Rows from block 15 of the image encoder of a small image captioner, named by matrix and row number. Each number is 128 + 32 x the weight over its row's rms, rounded and kept within 0 to 255. All counts start at 0. Numbers have three digits each.
After each channel's rows are labels from the 100 images, of 14976, where the channel reaches its highest value: "strongest on" is what is common among them. Only what is clearly more common there than usual is listed. The data: rendered scenes of toy objects such as cars, trees, mugs and chairs. In brackets: how many of the 100, against the usual share in percent.
# r30: branch 2 reduce pointwise conv (encoder.blocks.15.r3.0.weight, 72x288x1x1), inputs 72-143

r30.46:148060114137116123091198144097188152177066118150087107173110135122163122094163073147141132093170077178179079101195172177073144127123126084178119115130129162160124140220090119155211061101182162163178153167106168149114
strongest on: car (42 vs 6.4); largest object: car (36 vs 3.6); airplane (29 vs 6.6)

r30.9:142073104169119128142127102161102105125099126116099144096107139063159134067155120123091153121147070118107089119150131144100110092135115134115081079148069118128107082143108105096124109123104133148120105119149102107085
strongest on: bottle (41 vs 6.5); largest object: bottle (35 vs 3.3)

r30.53:164108109117134127112138140142118156132175103147172102172121154110124153139074141078145123141103117145094083152130136165128139140101113118122141104133151141191156127113128124068135128132165100170140123133127140177137
strongest on: count: three (67 vs 32.9); car (35 vs 6.4); hammer (29 vs 6.1); airplane (28 vs 6.6)

r30.43:142108140086138127131122158168134091168110213099145145135123107090109115102115151103125098140143112139121119097117146164188157137092073142167125103173157110134157122104138150096110119119153089139110111120103097164160
strongest on: hammer (45 vs 6.1); car (29 vs 6.4); airplane (28 vs 6.6)

r30.14:110142128115131109134111114125089076148114108104141109120152094130120191140165124090132126115096156120131127082103088126132115130189128097123093089108087137092120089070161128093094126155110092077085096100128069123122
strongest on: count: three (62 vs 32.9); umbrella (52 vs 6.4); flower (34 vs 6.6)

r30.32:115140076134142132099149113098113140134058094100125121103106126113168116102088085135128147112178109131128123152149154134149155130085139139167143139165133160151184122143145112150143098125158130183117130189136138099101
strongest on: car (39 vs 6.4); largest object: car (32 vs 3.6)

r30.11:141076119164107142172105118131111083129138155133129151089124114065136169088130154106062099138103087089081152116101093110159123101172097117099108064118066114113133083090071114130119145134094142098086101102140085121109
strongest on: ladder (90 vs 6.8); count: three (69 vs 32.9); blotchy object (38 vs 13.2); largest object: ladder (27 vs 2.3)

r30.35:139083148134107133135107115164113119121138110114130124094152145058109128064104145122070120130092073091127112136114135122141121115113128127135088074118081129118135089119095095093119144146128133114132115079167127125088
strongest on: count: three (70 vs 32.9); flower (41 vs 6.6); bottle (29 vs 6.5)

r30.54:114125190117111137152071124142133133092144139129161109120149124116069170136102136111109098169109138090148115159074051098151096158174124119149154158097119107073104091089132137106087135167068107080093109073146088104146
strongest on: umbrella (63 vs 6.4)

r30.50:158155107081099144104071129166152145122173161189172158142156145095154124134153176092118122129153168122122158118130141136126131082139090116131096146136110154108153104128115146109127149057128146141146089128071126089109
strongest on: count: three (70 vs 32.9); table (28 vs 6.8); umbrella (27 vs 6.4)

r30.42:134097128090114124120137147114119148096100136083151163143106147137133106100116120114161128130116090157181104138109138153127136128112133150136126139125120101137146111137120133143155124138169130147181123115105158117107
strongest on: airplane (30 vs 6.6); car (29 vs 6.4); hammer (28 vs 6.1)

r30.65:133114122116141146142138129135104110093146142159135121111091135145115073109155142157064135126097130131107153115144146125136077115153122113122143113160103138128113099106129159161112131097099191103112136156153111085198
strongest on: umbrella (57 vs 6.4)

r30.4:143059107124119128142117143145112118142138159107113138096154137041115171040163102147079108106144065119128113142121157137114117086149144091134089083137088125144166107119061092107125151141115136132106106111117131150083
strongest on: dog (66 vs 6.2); largest object: dog (36 vs 2.4)

r30.68:101118159149121161114093086150096104097144132113147121108170133130115142118107139080091116171087139107114070130078068089147089142082147148123145082136119070111103127088138145129087107168097133090101132124164100127146
strongest on: count: three (60 vs 32.9); flower (43 vs 6.6); umbrella (33 vs 6.4)

r30.15:101117123153149136104111078139160140121106156145180147152159133135145128115126133141153128132132128121083146134127114117129123175147192142129164121096132089103082106144161156137108137152159188099108138134164130116115
strongest on: umbrella (52 vs 6.4)

r30.7:127050122140093067102102115126177102154110088145112089134117140101141120111180086100129128114148107093079107048120138098078082123117145081094066115115112143102079160137137109084107086067118165137093094096126120115098
strongest on: airplane (50 vs 6.6); hammer (31 vs 6.1); largest object: airplane (27 vs 2.2)

r30.33:123117145099104146125087080124101128119124139121099141053140126086145110077140154125141158119102095097112134141097118156118167082128082151111100093112117103134147110122074103174136150123134152168099151145141137132094
strongest on: count: three (77 vs 32.9); umbrella (42 vs 6.4); flower (28 vs 6.6)

r30.41:136100143053085143144164101194120120123133124125166120126146127129128136155124157101114119162152173111107158144116123104140104127111053135115155133126133127126111138123121149160126151106108108124107104168097118134139
strongest on: count: three (73 vs 32.9); boat (32 vs 6.3)

r30.29:181128093169092105141151109120108131099102131106123134159108142142160084127157158121117120102142166127098181166132144126125100140146107137153133151112120166144075115145113109111119149099101145149132070156124131099114
strongest on: umbrella (47 vs 6.4); flower (25 vs 6.6)

r30.8:125112132143111145155137144181143117140135162128062150122110132107092157130156147093105117121145111134123139124060128121125133140120107123160144118118119119137114131112121141110128117148109117145133113142105102119135
strongest on: hammer (32 vs 6.1); airplane (31 vs 6.6)

r30.2:171140130174117133138138102111118131127112119152115142153124149121172103163119125162093134118112140104114111155152109123109102146139151153124143114132134129126105143148124093110108125150112151129103133154147151092093
strongest on: bottle (39 vs 6.5); umbrella (36 vs 6.4); flower (27 vs 6.6); largest object: bottle (27 vs 3.3)

r30.52:128132124169130150126140091150126125088119127132188187116104180111148150134130119171120109131133129112100125130136101114155117155137070148111174109091134111101107134116128147163103132131117150116133107128110112112179
strongest on: umbrella (37 vs 6.4); bottle (37 vs 6.5); flower (34 vs 6.6); largest object: bottle (25 vs 3.3)

r30.44:096066095094133104144136117125127164127129137126125092107127127046108111078131103155071119100108032105150056096141118127102113043112148080077101067100088114120117092154041085123114096082130119139125147102134149074069
strongest on: count: one (94 vs 33.3)

r30.60:129120129209124131110133087096089112110115153126156121110126186099155104139139160181098192115134122106107145133136153092119097084124124106098105121146125135134146149159104125123113109140124178120086144122164162086129
strongest on: umbrella (41 vs 6.4); bottle (38 vs 6.5); flower (30 vs 6.6); largest object: bottle (28 vs 3.3)

r30.18:101117166118161127124080130172077076082163143146096092134165137098082168148116158104127086101098099100085115121049059122145091128138150105104106109149116086070116101071131139105051097165078134045045094060160059074085
strongest on: umbrella (63 vs 6.4); count: three (60 vs 32.9); flower (25 vs 6.6)

r30.19:198120143105154189176136183107090089151139142126127138163192158125143140120161145144112133150164146118095170106125133140128164102139135097175148102165157100151167162109101124123133119144137146124109095138128119179169
strongest on: hammer (42 vs 6.1); car (31 vs 6.4)

r30.5:116094147110132152146099095200111100121144118116119136119149141123090123146150157116114115136115126085081133159089106092153080120113099171093100119114106110131131125102123077093107167127102129147108109128153151137094
strongest on: count: three (71 vs 32.9); umbrella (49 vs 6.4); flower (32 vs 6.6)

r30.63:157149147147147108146161102142108090125152155170121103106158128111141119131207138130127124129137145149101125099141135138147148130121149116133109108109103085131167106113130153116096138146134162136107130096130104146165
strongest on: umbrella (44 vs 6.4); flower (37 vs 6.6); bottle (28 vs 6.5)

r30.56:107059137140128122097087137159103136106108095128131108096147157033133101061115068130094125117142054110129075088098126143056118082126139095123064096106063122126106100113082103079121108143139135135120161103159125091064
strongest on: count: one (86 vs 33.3)

r30.64:150124117095123141190113141142120121146153194124115157125085131134146151153166175138154128154139140121104136113137127143121162137114082131134127137192175094133156145089134193149116156071115129151110118136115106113174
strongest on: count: one (100 vs 33.3)